Rows from block 15 of a small image super-resolution model, named by matrix and row number. Rows with one number belong to one channel. Each number is 500 + 40 x the weight over its row's rms, rounded and kept within 0 to 999. All counts start at 0. Numbers have three digits each. After the name is the row's rms in percent of the matrix's.
After each channel's rows are labels from the 100 images, of 14976, where the channel reaches its highest value: "strongest on" is what is common among them. Only what is clearly more common there than usual is listed. The data: patchworks of several textures. In brackets: how many of the 100, against the usual share in percent.
# convs0: first 3x3 conv (model.blocks.15.convs.0.weight, 96x96x3x3, each kernel summed), inputs 0-95
# convs1: second 3x3 conv (model.blocks.15.convs.1.weight, 96x96x3x3, transposed, each kernel summed), outputs 0-95

convs0.69 102:534487483486532522498462489618545513514560509456438484573489489482517520499510515480482544448477446504432449465518475464475498512495513517446457515451453487435561540536495434489498567490474500483464542489478495492520513527510520423477543460569477523524547559488545392431452466597480553454
convs1.69 109:559516568473522430531432470650529559521522454489517507489575502503508495469526498546489505458474459510478518536525467477464502459485476546456470502461547575538418531453436451476490459524548542490406487486482510535477495475494436474514555523485484505528536414528535537439512535454506506496
strongest on: white (85 vs 45.5); black (74 vs 45.1); crosshatched (33 vs 10.6)

convs0.34 108:483444501421476484487515542479514491539507494514496413422489505500556479545489524517488522501493469547449528504537457475490463481456480505499484560416539558516479538521510490538463511507468527574499473469520498495487461506471422504514551451530497552522585480473451478517473625370506443424
convs1.34 097:499548533496502517476503527543474522446515523498504480583450461454471477530540405492413493518510491501416488512563458494493553503489495542520455543426458505510519458464486468503561467447515540447487507503507455508558478495524574530441481549427393508509507504538552524541486406573468553505
strongest on: white (80 vs 45.5); black (74 vs 45.1); crosshatched (28 vs 10.6)

convs0.79 081:470474480499484495493410555504500560585517515493474468530523456568489437518495524495543539483478507503477539485541488556519480437538536461555492435445509550515521453496534423502418517420516533551570505450528553451422507422449455468456442527535525532470454477479489551486511545535465488458
convs1.79 091:521526499520468528553507553532465475565427511509444480526446492406483518532526508495446471552515493562513543527516500514562492508421510468474502532512466530510516540513497538501494457445511509466472482548512522689541471501465539474450520479520541489425526401495539456493537484513491522463
strongest on: black (72 vs 45.1)

convs0.12 102:436461465498456504486467529527527515591499520500478449476555483584486494542546507534494443531519453525481523507502485487470490479568461441509494516414479547504519506550472458518470557504455511554540498496443457443448512478424451501525497452560536544488548528496454561461541574366482509516
convs1.12 103:522478522451501512494506480571442544467577479510481497478430594525510502592479474487524634484482480591453502539499473490566453499412551509510486532515502560491490482505514526548520454474526506466451488464496525479509467572539538530463504542483474509474446459494549469530532445571530538455
strongest on: white (86 vs 45.5); black (72 vs 45.1); crosshatched (47 vs 10.6)

convs0.80 098:497499448532464563508464472460533515464550510564481561458537452436550546508556468484482499505468460472556480518511484514562464494533566493448530543411449490452434514468438515525556507445445461477502502446497498495536462447508539502578490498528484550487403552471487481528503411439489561479
convs1.80 100:463447562512533509523515569435541462561437488520412500500516517543483510575445455541494489493523495480565516452488513556506519500508518497469568461420524556531492500512581562480441513515499513559583535445502526519516527524470469496482488460501503491468430501554541546487478578483416419490
strongest on: pink (71 vs 45.7); crosshatched (28 vs 10.6)

convs0.92 089:436493480452567585598507522467536479563480454526481503500528473581577444546447513494507520488472493495489481460486517473522522520527522502507506526481497502426516484414611436485426497506498502539521469426502502496491450492490440509404444498451470574487473541476492498538505567474544485473
convs1.92 083:509515531527480524475541527479456522472502498500485471511504452404476599548513470444494493480536454507501496489458489471450436542496488514502534521457472386488456440521418526545589591483468552483551480517523463471441511526551509523541439510522506449534496512439500461558472401528496538525
strongest on: green (72 vs 45.5); crosshatched (44 vs 10.6)

convs0.7 098:469494435522492556519510525504494456478613510507496464521543495489443541478473505602514472506436519474521530446490463534486566481456498515530523553481460602470530449469438530543447493493457557432538511493486561519477433438466518468473491488464475563518538429456529569503530503499449463560
convs1.7 114:463477482466560517489532534525462520474549480576456500456464540543507526551509532471513518529475516602520477518471585570452506514579540495535587527513534495518532546500545550459553546479518446555550567551480565516557527515542489489513604485477469544555516457491520501462535537492495554530
strongest on: bubbly (64 vs 10.6)

convs0.95 059:508464543490510523496530495438529527447488509502502531462427514542484457494524570516535486491512465518491519462522473416451462592545536473457514540562473500421419453521491460520490510480468490491515548459519542483464466448544513564519541447479486515474472650490416522490446490494463428517
convs1.95 085:452553428510481431505543516453465468466508503417533433492522508494486512488514502501481493528479515394495483514513424534522547501425469499409447523438491478540546537502484484489546481502514445563524488527508532525490507464484477516517470511508525476519513348531503511530508504489475358498
strongest on: blue (87 vs 45.2); looped (39 vs 11)

convs0.73 089:478474438456486515510505455439513443450497454453494499457504502597349529497507518507455488493471461498514497501461486474502516471495544452530487476504488473508491510556499490474432557497434445515485515469434440549512499481552502514469543524608482480521446526435533403476551557507545537525
convs1.73 093:513568553527461467490499496512574526585539417508495490505503476489598512495539457472526467433523540467485484489499495499506483488440502487470468527499546578509412451442481490497553425507526503491530471453530472481510554438525525510543518503394514536498498490634476551536444464532507489493
strongest on: blue (73 vs 45.2); crosshatched (40 vs 10.6); rays (30 vs 10.8)

convs0.89 072:544469484510532603495481503576496457446574438508500493576472451451520450533519458476478507500464451370497513511544478475475511485575518529530420485438493534502514499487496480471478513446552460484481516496451521490617500502479491454538488425503450499496484543472547480471502521471482574447
convs1.89 079:523536526466470477526532505454483491591469499504566469385568532525481517525494480541449510496510517431498494497505474505507470444482516541463448496469563488552554529508481468549488530573468530542472470523533489399430533462514462528465495583550536495489536415538518539552521445515486409505
strongest on: black (88 vs 45.1); white (88 vs 45.5)

convs0.2 117:425485481482515473463520513496487532524464506523573531493518476509645519485482530488528501532511481509519540502470466570496527548515469482525522517538533466482504520431511490586523516491522514454500485520545579507532496511426358616477486516435548502485525498511414568481487479458503487501
convs1.2 101:517592536536508484488442464500505450523480506432479500476517558496574481453486536404515502471478515506459407505489556501456473443499524545485472474454538535497470497537488515487492513492467478496478496474451496507392550463534498504542505490490520479519528522534635471476550639476492511450
strongest on: crosshatched (47 vs 10.6); rays (37 vs 10.8); centre pattern: rays (25 vs 3.1)

convs0.33 101:532561505563576492493507456532534522560491506420468504491548520500548476518501442486490497472419538486562464543446523516476513448470563509460481491492497532480473493474545451517474491509437523570539484459542465465520439465482554487599488534389466529468431490486458460389467525499497511513
convs1.33 093:531440450504501479489458458458479568518507477432362492507491495469513552492476441547531477556566508525583513475471502496514556488520510402525480515452533446501528494570450546518538524549504485487507506435560520557512523526492471485452478504598497508518400532512480529529500442536493531494
strongest on: red (86 vs 45.3); crosshatched (31 vs 10.6)

convs0.11 112:515487499499534503503533495557471513481497494575506528548498458450537547468467484483522494464567532550501526472464502468483512492457509489500483548535464499357510490512509537550522491469427502612502506311455464510503496511532508502480478567463510470545447496491513499432513495515548531507
convs1.11 108:508508517525473533461479539415522452537460506409484458548498546541522518562520514505498530536491485433492495507540474510469524474539500522510514515493499502473485476488471460497486476431554354528503526715504501523505524514489500485539465472508455473538551498504511493529504509505449475481
strongest on: rays (36 vs 10.8); crosshatched (28 vs 10.6); bubbly (27 vs 10.6)

convs0.41 092:473475490513426479464455471569514494560482518511499500476508502428604578466552520537511495477454510495473497493493477499404485502549485497531510503479454514522542508546564442504537449502485541517526515484427453431484524539461467476531510416664535481480499472460475529554487472519504458478
convs1.41 099:527552487472573462544498480482541511491540511468456502521528547577493407567497494473520522508462496585489513452518550452476482516550486470493507544578484520521446510504473501464539670450502490496525443519477463542519474536505490492455496520450403533540545559534525503443503495508502547496
strongest on: yellow (72 vs 45.9); speckled (35 vs 11.6); crosshatched (27 vs 10.6)

convs0.0 091:480502414535533524454484474470489538495558437483468457473487432556477452487500562474551490569495451539475505523553451514524517466507474551513469490471574478479539521488521488480504568520476487532518485462549504475428431383480559504424442501495474502566613432502493504504473458465497520524
convs1.0 098:540550545507489531509530497547459515531487487523505523493528401472479488522457529461475535429515450489399525553592457471483449496506478476496492421508455502447506518509527485523518520518481557507465544543507564527534548526565512514521474458524473571536664510497465470562517476463514482527
strongest on: white (72 vs 45.5); crosshatched (37 vs 10.6)

convs0.82 111:523491503537566478531484469443525513552545556457464518481507488563521421496477517484495477460530505496446472542533510458497534509475484471464504438468569538573455489500503478460418525566501499470446530519577459480495470518488529527555531503367511543532531497488464471380473524429564510496
convs1.82 100:508501482488509567421501437477448495456472472473527481536447474471516556535527420519516520604500511475486506459512491493501567476530477491506552547456447493466553503567496468546546484493497503504523478572538440500515547513463487523451477513663428510556505527524478491531503454541437486549
strongest on: white (89 vs 45.5); red (83 vs 45.3)

convs0.6 086:462471525467542491513450504455491492556539521519500499504480487510394413554520530539502503497520488538493519547548524422476547507468521485551463425532517487511468466484599505506385459494518523489496505557549481461516474584503474527526491529394523566514457432425500546469513552517483515472
convs1.6 091:560528524572503564566553505547553450549475594515490486517509511505460550520539510420542506542509518498485511376519468525547518454493510512472515508521509486522450535521461562558567593559506473479567514443475456473506461488485521553498542560518508477530513592520539489519470500502565518498
strongest on: triangles (30 vs 10.8)

convs0.1 108:581463501495490484470509491544485539496484479487523545498523461519393510517498451484508482498564334503465534500524580520549476513553454513501532536519493475466524511465497518362479517431498450478537488539461547533476503515530531493504514517567486476477570522486540483593492513494461531510
convs1.1 106:552397480515490543532506529483535492448492488533477437475479485461489471572469511638487498458551610483531460484517404510541529486477535485506445506494524495511587482531474484546496524535433462485520534487540457549553492448491502519449514512583499520482439515491439510494471433514504466484
strongest on: crosshatched (42 vs 10.6); rays (40 vs 10.8); centre pattern: rays (26 vs 3.1)

convs0.37 091:506469493490527484518440474527564440417526552488438523520490448518499519536535549558479455473513520515473508481502480467555518543557506467499520532499476490502496491483487490524409542440443470509487580465487431574505464467532536513522536463492526548521465565507521457449452489361579553445
convs1.37 086:473518552503461524443550504497412543615586554440496519467450535521524509509536459478495524454499484465515461505506477463521424448449574548469478493553467511466538502504491460526494411510556519542528515447475438390488565462497502497477556479507482506523497509546470526535520494562501450461
strongest on: yellow (73 vs 45.9); crosshatched (35 vs 10.6)

convs0.23 093:417538523524446501464491501445502524526544514502459538436507460552613461517420570460493518463491595519452490467490481494451501485503535428487454494504555542491501543569496473520480527513472518511429540442439506508482518486501431551518506510466521520525510512483450441455573596476539549489
convs1.23 108:500437440504455491504516550485503457429492464596522488549529459431447462496492510591451517531458489486515526497552467476557536528488456561519450501561472490485550445543451470539521454521455523488530506488531468518529457460458564519479554515562449491510490493534446525535544360507515478499
strongest on: blue (73 vs 45.2); crosshatched (52 vs 10.6); centre pattern: crosshatched (25 vs 3)

convs0.94 090:540447523570421519511459498475513491506522495487453454471471497516424511457544561556481477531507480489488512531484477533542435496484542511492469526520460515331514461423470465486544512462516469539492534513482582457514472466520519601524530492483470514462498512470462430449498473534451569456
convs1.94 102:478572466453522478510456477507504488463502523544487578497508455516477488514449590521467482474440486505503483462489492532496517524411503546481457555565492535592485544535553499513469547489456531486558511421438532521499612376503494545480524579477467496449496469545483508529471500536532468505
strongest on: yellow (83 vs 45.9); blue (73 vs 45.2); crosshatched (37 vs 10.6)

convs0.9 090:520443467509552504512545430467518495434495466408494435524542479476531484545477465538496463494409502452425464503565521494469534465437460499527490493463503520472520477525512473453499518544450562548579504440583503508433411426527530476509520516538456556545575523477484471465469520473496510527
convs1.9 092:490579508545469498492513414470496546560501517506541480488513481473489480551482448405451518546569500455471484550553530479544530506511472417516534495485497530495557477516427475511490497559486481451360420517496523509421533596499474493523510537487461473514529473555464554535510488532498528527
strongest on: red (76 vs 45.3); crosshatched (32 vs 10.6)

convs0.10 116:424566518497469517523478464482521477480525485503446494497510524500559530529532533492472514526315530536548452513481453524480468497512516493466457486526436520508542576486533469540583462541504564438569499487475494454509505502444510532507538458508503552475402528473483464510485448541460459466
convs1.10 117:541386511503476500550474517476510492513433509486448523507551514501463520508491623617486488504553521464526498509491440503493545494532532498471465523619507485527449482507490456529454481451505377474467498497485504524502569391515484495475450519523510482499440518521444513481493490502502517451
strongest on: yellow (91 vs 45.9); blue (77 vs 45.2); rays (27 vs 10.8)

convs0.8 137:510488493527500473479406506520477518492505511491553539489522553486477496481481529507512498500492501505492361513481474541440517516534462523513504365523544470500515513486515483503510505510513494475504497526510580513520503526464517506523532464492507468491520455507580443479509470722500489506
convs1.8 131:422602488491502494491601525460513528529526492523452456507474379492468499513530442432506500488515471515484645490462537504508495510494468482478504563471462485499602504510506515486529494479446557463479484500517454426495528468481539497455478531444477521499469502502416494518497441554449514502
strongest on: rays (44 vs 10.8); crosshatched (43 vs 10.6); centre pattern: rays (28 vs 3.1)

convs0.22 105:541469476504494478335509520450513445501478492458545514519508497517332433501483388481531505533490521534516527509471514586514523532494499457536513538463539486568501478492493511530489495528460490490521494533557591514525484484499565538553509498478546493491503525530527530457534517495498476481
convs1.22 103:533481502498467459595480553543501624494487495561509529461530507548466587502510525583492508460483484444500447572512466464496522493511489541448512442566475493542450466472508505491423475516555416509500511443511455500490490465445480470539511517471482510515500473562409485477486466414488507439
strongest on: crosshatched (52 vs 10.6); rays (41 vs 10.8)

convs0.76 085:493542432489533525421502467467516516376465446381532476513470452562498468507545502487522520484424524516475492494514505517471518532463487484518550532447417520506479539512506470526531553484514509543528551454508596449455507468516500448548498550542480452474517499489504417473523530500443412491
convs1.76 098:565472547495429490568495457470459473563585487559505538476474463434507517499484475540440507457554468514474470504513516454478491475518477484522418462532605496478525441520519513510444479547481499482489491551504519581510495502553505482468480453459482548443551466615490540503475478491500403551
strongest on: red (71 vs 45.3); rays (38 vs 10.8); crosshatched (32 vs 10.6)

convs0.21 101:477519459549454571426456418514482448460505469429495517520531514446539535490545497525461476518514496624459476499471482423541454481534488479465424474478543485545449501568470581490580498438512523476501473528472495498506513476557490458600467500516486486533475517490498483574515421512487501506
convs1.21 127:541441539519524465558514610478534598509523508589485513536505488538533463451507497451550509482522489415521530505522505624486528509520485498510575574482454477544539560473420427535526504519465531519516524457533483520519494521510551547503550531537534511498543561440518524514502477535535503472
strongest on: green (72 vs 45.5); crosshatched (43 vs 10.6); honeycomb (28 vs 11)

convs0.78 103:460572508504529511426488522458487488472515525458468502469468541536506490465519471507479503457543509470505508459544473550488478504477509557481489458470528608483536488449534497520522530523542483518603546481470501486465458442443495523476531463529573573532543485465474436461517458478670543505
convs1.78 103:527533528537510545492514604521530520511496583526556485520540538537507564518564578515545570494512524520499559523546572473580512500485627513539534472510506500464464525501491535529499532513506607477524559511514469466537567516495515501568494482547523546502429500506559453503498498484568482505
strongest on: rays (35 vs 10.8)

convs0.56 106:375544506484544487476494591557463469440463471458516490575502496512503491522485506491485517518371552516476472542488433493478571488465460460486469499490407494566476515521549509555516476489550478561487483497456491490536477541466513419562526552518519513441467555508455509505529552511473511531
convs1.56 112:602507503482485470539502428480505458576542493549431505430527517514543446492526453543490503485577456495494463432522527513508467497486511466497487548478637548514496481501541498525531571520448476454533494486510510555483539472604537557499466524545475504456463443507570495467490524561470498523
strongest on: white (77 vs 45.5); crosshatched (38 vs 10.6); speckled (37 vs 11.6)

convs0.36 097:488494425486524544508480557482512427486562516526548526426486536529468561487486447494599470496500500483505545441494495518523529494513460527540526496523475507516591511517466479508535513457439484502508510538485549485554488397471519495430446534466550448560472372431516585489522480476500488497
convs1.36 083:509437558531537582475500475480516485519605480501594487536489501468496547545515557533431541492530533564599527539526521506436531542468506482527482563532522470518467471482456553539485561524583478511531479482498476563482496551530482511529563514511509480566499544593520541534501549534503532548
strongest on: brick (43 vs 11.3); bubbly (39 vs 10.6)

convs0.72 087:597515433422471528565465511508499500514472494476495498485534511544544527505491466494502540515462594532504503567496449482487480527488521477536526426539454525572482423434535570614483463498512515571440509499470488462507471508433469545455498551555534502475520559485449477515519478503417497458
convs1.72 104:407449499520498451467526476443427511465533493496507482481548482440475450423474493462485469475469441477485515494484522506463499471517462471472477495470476467435494498506510418397592523418456467462508457464488504508482526534521489417519437413446450448480476465541500474450472445448548494509
strongest on: woven (37 vs 11)

convs0.44 163:479506446569527501519478481461455489491543485450446455503479484546491456449487481562539467478500483485419456530469462473544475456471465555453425576506505527506450522538543489520511533484464500516470509448511464483507446681472562521468435454494481555456459503482469513465462468520450499503
convs1.44 153:456480488417496483489473479502429456491484484483536446488509467450515478476526540511476455376512503462421461494419449459534494437463432508491481515489508497527458510512504476489490466509495463518470432478459391438419461578447516491495459496503523486430405508551463507483498491506436503470
strongest on: speckled (91 vs 11.6); centre pattern: speckled (35 vs 3.4)

convs0.46 113:536502489494563509509513479534504530549493513417493539495516511515488536550517504494495479524526321510496536501526467483542456490512533515525508550497461532524456555460537510525479530420480523485508511514500508502503486488510479506488525485487512520504516483533483496488260507494503493511
convs1.46 110:491489479424505510530505347514527506569501500385516459544517526495469493480489476490482537541562410517531518500487472520541533521480482460500508555480438490550562494413481487521496489537511469512465481501524498514510557489435421487512506531533521489467538518447497519526365450526505499477
strongest on: yellow (82 vs 45.9); black (71 vs 45.1); crosshatched (44 vs 10.6)

convs0.61 067:519431496495457517526487410476484492467540534473502522493514467469506456480511510591494493539494460472521465540529547487416451566533541513482502481454435595455522444450480492482549502519497529479593491450562477435465483420506589554506566524552448509488514527517487455517501430462541533500
convs1.61 077:414606404537555478481464581479432566454481487525550486497458510529515555488536480398537534544553514477528514514472504501559538448460518444547451502474538522530485509509454512508453537507494524558433484504466441484443510486452460469519457471451534477472579485496496480538492542515497531471
strongest on: blue (75 vs 45.2); crosshatched (32 vs 10.6)

convs0.81 087:547494494410427516517514459439440496461542483478465491461496511541532474476488529517515490531515493474501501470508519493533498521507557480530447484480525550577495453512547495380521487513570530387508514555558503465449459468545512526412436446524532554436421555476515470538473519531513532482
convs1.81 082:475512510539578502535528458475517523601506459486418533450517516532501510519525431504456526506495569503527488555460497545502476459512454517493520523505440516506503509475452502557503549484444382554494528524549496560515562512427487520587536524598452441443495470533444472531542537496532488505
strongest on: red (77 vs 45.3); crosshatched (43 vs 10.6)

convs0.55 108:477459506525470507502493506443479566478527510470439445489499512532335505473506540527464501504400472494434476541535489460525483465483481501503522465499474533556507527452429452505537476578534532453584472509508511509475469519490568539542546510547528556524582486465481482500468475432487470441
convs1.55 106:501563488483498509453502472521464424555436494486486486517456456546584505525479628472446473494537472517514518461540493493464551497534498503453501561566501497517463492484585455472503519445520508459477542585454527487450611427594530506473489516490447498533517519499481501494490546571490505480
strongest on: yellow (89 vs 45.9); crosshatched (33 vs 10.6)

convs0.71 098:538526493493437511523531533620490558523459486541501605503561538488512475501464495457460468508454538521418542461559469518477515497591493426498531484567494492474536445508506443517501501515476516497528551572503503549448510501466481511498446512486513559478580432551536442539513507532497477420
convs1.71 101:498521476492542519464454426408462424463480553439526431518447472529514507467483500461511500490522474462560490494454497499543465516492463483453458515449526469520475522501452545506575508512481473501500407421489391438519501459466495506513559520505539393451403447501492533498488467524517503515
strongest on: rays (45 vs 10.8); crosshatched (38 vs 10.6); centre pattern: rays (28 vs 3.1)

convs0.16 088:546470528579468446485469521511496491458519585526578483527509541516516483473487455519487574487512523462500519426482480480498436506496491450471567470527462482510525508435499536551497458498538474492500569511474580576486524591494418486479452486460487652555443504485490456505518503511514481518
convs1.16 076:475463531415498584520536505495539495469501483452483563470437458559500545573434480477491512497471539512470534494447503556456484539490553515554464481529490450499479500520451519469476543484482515496561504469536531539525548381508494474493500450509368426523491525592493528441502467473516527469
strongest on: brick (73 vs 11.3); honeycomb (35 vs 11); centre pattern: brick (31 vs 3.3)

convs0.88 097:469524543502540439437513526530493527497488514505569459540458436474525539460436556469535553484485509533461525488556386488485567439432481516577543513488485507490520508480538486603497473497516530516552479497483460477464501468522474451493480577446527481533573479508457461466523530477617513474
convs1.88 079:506516533531422501509521385454493509479512488472524497576493555463515482406551453471453462457469485415514484471447603472505505523467481517453468482535506544493449437500445475471506474508565469536486530509533506528509545485460503487498548458495478487462455547576534519510455448477396504561
strongest on: rays (46 vs 10.8); crosshatched (42 vs 10.6); centre pattern: rays (32 vs 3.1)

convs0.60 097:470501466469610551547447497439540492556479508481481495455478436580492459511422501535487501540514417488497459495483496548531506468537529508510525468488513487368492495436540473458457526535523448535528539498488559478469466487536542533462473518413488560497501505461488485493485593542467539555
convs1.60 100:501505461516571466525464499445536560489556481514536549507533452466528615507471505491473464508489486536494479518414471455509486504549481483499604556472457539550535445519476520523490458510512539483592558557569524501514561535524514555546518540555506491447499573487415481516468483565506458489
strongest on: red (77 vs 45.3); green (76 vs 45.5); crosshatched (29 vs 10.6)

convs0.90 115:460438451497429503528493500503484506476561501445491545472520485545499558548503468497494512528626470513485512497498517529490481487475500381530550516508509532529461485585409507427507581491478451405408500500452522515468529492510490498530523500582511463473473544470449474506518505497478531571
convs1.90 106:526587519509576481471490406469465530478529477442502514553557455504496441498533468546532476493444518488526491487487526485496555515514494568488548458489486491456560477494584474546521460509514518542592484500462485441537454530468554489535475495414502597517483452547424581539523491451483514537
strongest on: red (73 vs 45.3); crosshatched (61 vs 10.6)

convs0.66 108:467463520546530551497481488475511519473426539568447510481496470461590601521502502519457482451536418532434521456511465498529477488482482470485487546447486508348492499521457508499538495495457534529543558440474450511474504527554478521524536542556500511520539514456470434520497460489546505415
convs1.66 109:501553511481464490603511522448502508512475488511511488529497464561421489497526561549451519489472483471464478492534471450509567509512478513536475466431472548605484429484616519490440486523455490518525466540483482497461472467465525546478498577433424504468500513616492510536497526503493491569
strongest on: green (87 vs 45.5); crosshatched (37 vs 10.6)

convs0.5 081:530519462491586536464532589491621493493520535476475531532472429541399467486487505482507532514514449492499422485458494433582516494519577452469464545550496455489463559484498461505417521492476484504527509505520461540553449474523491509500454490467475539481493568495495494409487524436533499486
convs1.5 081:539417596507492498485459425497503550487477485523435472480501503477518480517510569490494505518504517576524577486491484501467430505506547522484397537586495514498428554508458458541567589494544455466473533532484454474524516484423517503521529522566465456533473522441511590525487480514519511533
strongest on: yellow (72 vs 45.9)

convs0.74 108:554444520533499546492488461502560521509509509490512491493523477419491451467529473599485462504445505489468487491511450476464547497553529483508465476463481538451519444533478457491539450503478518481551529475507499451558403361549534525483505489533445574515500521439513548437392459510495535503
convs1.74 079:464518442582485487510479593450522502501486584487441488487487561577538525451493497462526421502471548476447518535522559520513543495540504446486505511530495539548449521430542520485505508530498499568478490495552536533503558544447469520544462527535497559422526478553458487483513566495522550608
strongest on: bubbly (86 vs 10.6); centre pattern: bubbly (43 vs 2.9)